Weights of a small audio embedding model: 3700 steps.
Rows from block 12 of a small audio embedding model, named by matrix and row number. Each number is 200 + 20 x the weight over its row's rms, rounded and kept within 0 to 999. All counts start at 0.
After each channel's rows are labels from the 100 clips, of 14976, where the channel reaches its highest value: "peak on" is the class under the peak. Only what is clearly more common there than usual is listed. The data: single English command words and digits, spoken by a formant synthesiser in many voices. In brackets: how many of the 100, against the usual share in percent.
# conv1: bottleneck pointwise conv (model.blocks.13.conv1.weight, 128x272x1x1), inputs 204-271

conv1.113,192,199,195,207,199,223,178,206,204,220,227,185,235,260,178,210,189,200,143,204,200,210,244,200,231,194,220,191,190,185,205,219,196,222,201,186,221,225,177,178,220,194,189,203,205,189,189,210,205,196,203,185,192,162,194,147,212,212,187,178,209,199,222,189,197,157,179,201
peak on: /ɔ/ (26 vs 1.9)

conv1.123,200,194,203,207,211,245,214,179,224,196,207,192,192,204,233,235,162,151,151,241,185,210,218,247,180,215,175,178,214,210,226,218,230,211,190,203,187,208,167,195,206,192,192,183,199,209,165,220,183,191,184,191,188,196,250,236,198,189,177,207,183,211,198,192,145,195,240,203
peak on: /oʊ/ (31 vs 3.1)

conv1.107,194,205,201,203,185,222,234,167,187,230,172,201,172,221,194,218,194,172,204,197,183,152,162,230,273,202,160,199,179,232,163,206,232,234,160,207,183,166,178,179,215,244,196,216,176,206,221,189,207,204,194,182,188,189,206,228,178,204,199,216,200,191,164,244,222,182,204,181
peak on: /oʊ/ (27 vs 3.1)

conv1.62,206,199,209,196,183,206,227,202,186,193,199,214,188,212,237,223,178,174,170,216,213,206,200,241,190,198,139,161,175,239,151,186,168,194,228,217,201,195,257,210,177,208,219,216,180,187,192,215,219,225,186,201,208,187,155,195,187,174,208,213,190,190,193,179,218,195,174,183
peak on: /oʊ/ (32 vs 3.1)

conv1.81,205,201,194,202,198,190,158,216,178,213,181,188,178,218,213,229,197,202,185,161,195,171,229,179,218,194,202,212,176,226,214,186,189,226,213,189,188,186,193,164,192,208,198,197,234,184,176,185,184,196,180,202,196,187,190,209,249,201,208,196,182,180,210,209,190,222,185,190
peak on: /ɔ/ (28 vs 1.9)

conv1.106,201,202,194,189,241,153,191,228,212,204,206,203,231,206,171,205,193,148,193,218,185,199,190,206,208,193,184,194,185,195,197,166,230,217,191,216,208,196,216,228,204,178,176,211,198,195,199,199,237,199,233,192,193,220,188,182,171,201,196,199,198,184,196,200,231,200,174,192
peak on: /ɛ/ (28 vs 2.2)

conv1.53,197,195,194,212,189,214,165,217,157,168,192,206,186,237,201,210,207,191,169,194,208,171,194,171,205,205,195,193,199,197,174,166,184,194,167,183,229,205,199,193,196,188,206,185,170,184,176,194,229,201,165,199,187,178,148,203,222,197,260,195,188,212,222,186,182,232,188,224
peak on: /ɔ/ (26 vs 1.9)

conv1.96,191,210,206,200,167,178,169,216,196,243,191,206,202,208,215,196,183,201,212,175,234,242,225,163,183,232,209,180,225,201,171,189,172,151,200,190,194,194,200,204,230,233,224,204,192,254,180,170,185,162,196,157,170,192,200,192,202,199,231,210,215,196,165,199,209,224,189,211
peak on: /oʊ/ (25 vs 3.1)

conv1.58,207,201,209,203,208,199,199,191,220,239,191,202,239,211,225,193,208,214,183,201,165,188,166,205,218,205,183,217,188,154,188,200,210,204,229,200,154,205,200,219,179,176,179,189,224,232,210,179,195,209,210,174,191,235,272,182,152,192,175,187,181,182,210,229,185,190,223,186
peak on: /oʊ/ (35 vs 3.1)

conv1.95,193,187,189,192,183,205,191,178,165,193,175,207,234,161,181,181,226,215,171,224,215,200,155,226,165,170,191,193,240,196,211,190,270,226,217,194,213,218,268,203,216,194,175,181,200,201,191,212,187,171,204,204,220,199,192,228,191,203,190,204,213,192,223,203,187,188,175,203
peak on: /ɔ/ (29 vs 1.9)

conv1.72,207,200,200,205,179,206,213,202,206,201,207,220,229,235,192,219,177,206,185,199,222,182,208,221,187,196,218,185,202,194,234,187,205,197,192,189,215,186,196,161,239,234,198,243,222,202,227,224,214,194,165,209,217,205,250,219,225,173,210,158,181,228,239,211,222,192,237,240
peak on: /ɛ/ (30 vs 2.2)

conv1.92,203,208,195,197,188,210,188,176,188,185,203,197,205,218,189,222,192,234,197,209,213,222,253,201,186,195,196,209,185,178,183,221,210,186,238,192,204,193,189,211,193,192,177,193,200,187,231,183,202,204,206,165,199,166,193,191,224,164,208,212,195,214,222,187,195,222,212,175
peak on: /oʊ/ (33 vs 3.1)

conv1.36,199,204,201,193,197,225,218,243,246,150,212,206,213,256,189,182,171,196,202,247,207,201,196,189,213,185,206,176,216,202,233,194,234,230,184,208,219,185,208,188,243,224,183,249,190,213,187,227,189,203,173,182,202,161,214,240,196,219,191,184,194,217,185,182,190,209,191,203
peak on: /ɛ/ (26 vs 2.2)

conv1.54,196,190,192,206,172,215,210,183,195,218,211,202,163,231,224,200,200,251,204,213,210,189,197,190,183,246,229,183,221,239,215,209,154,193,197,196,207,193,164,191,233,228,226,198,218,197,209,214,186,205,211,174,211,196,201,208,191,180,211,184,204,217,176,189,212,215,219,219
peak on: /oʊ/ (25 vs 3.1)

conv1.20,191,198,191,206,234,232,181,186,207,212,230,176,199,219,236,243,191,209,186,215,157,196,181,217,168,227,206,211,235,238,177,149,217,178,230,182,211,193,227,167,200,184,218,181,213,188,213,164,233,182,201,223,215,201,210,206,199,218,186,168,185,180,193,199,190,207,154,194
peak on: /oʊ/ (50 vs 3.1)

conv1.17,197,204,198,206,203,217,208,179,183,174,152,173,212,204,205,228,215,221,221,228,193,200,219,236,207,208,130,189,213,252,198,180,184,212,188,174,245,192,177,206,230,224,219,256,181,211,184,191,212,218,180,179,186,207,223,227,160,189,188,207,189,216,168,188,245,194,207,220
peak on: /oʊ/ (26 vs 3.1)

conv1.122,202,197,201,216,207,170,214,220,209,153,184,204,185,208,206,181,211,199,209,191,224,228,207,209,230,210,194,204,208,176,159,208,222,177,211,207,222,170,211,213,207,209,199,220,197,191,190,197,169,181,193,166,203,233,200,168,248,214,225,198,216,181,176,178,258,216,236,182
peak on: /oʊ/ (26 vs 3.1)

conv1.80,202,200,204,199,168,186,190,185,187,196,162,180,175,211,197,235,230,196,201,222,198,176,193,214,195,185,223,202,243,198,179,190,204,221,182,186,203,187,173,214,218,227,194,170,221,169,216,196,208,199,220,188,175,207,168,199,253,183,238,198,187,208,181,204,225,201,202,223
peak on: /oʊ/ (31 vs 3.1)

conv1.109,198,203,193,208,221,215,235,200,193,211,188,201,197,216,209,244,200,193,217,201,190,210,189,179,198,207,227,241,239,186,244,239,161,205,206,193,189,242,201,195,207,212,222,186,192,199,207,209,174,242,245,222,198,182,185,174,193,210,223,212,199,216,179,192,190,244,210,197
peak on: /ɛ/ (30 vs 2.2)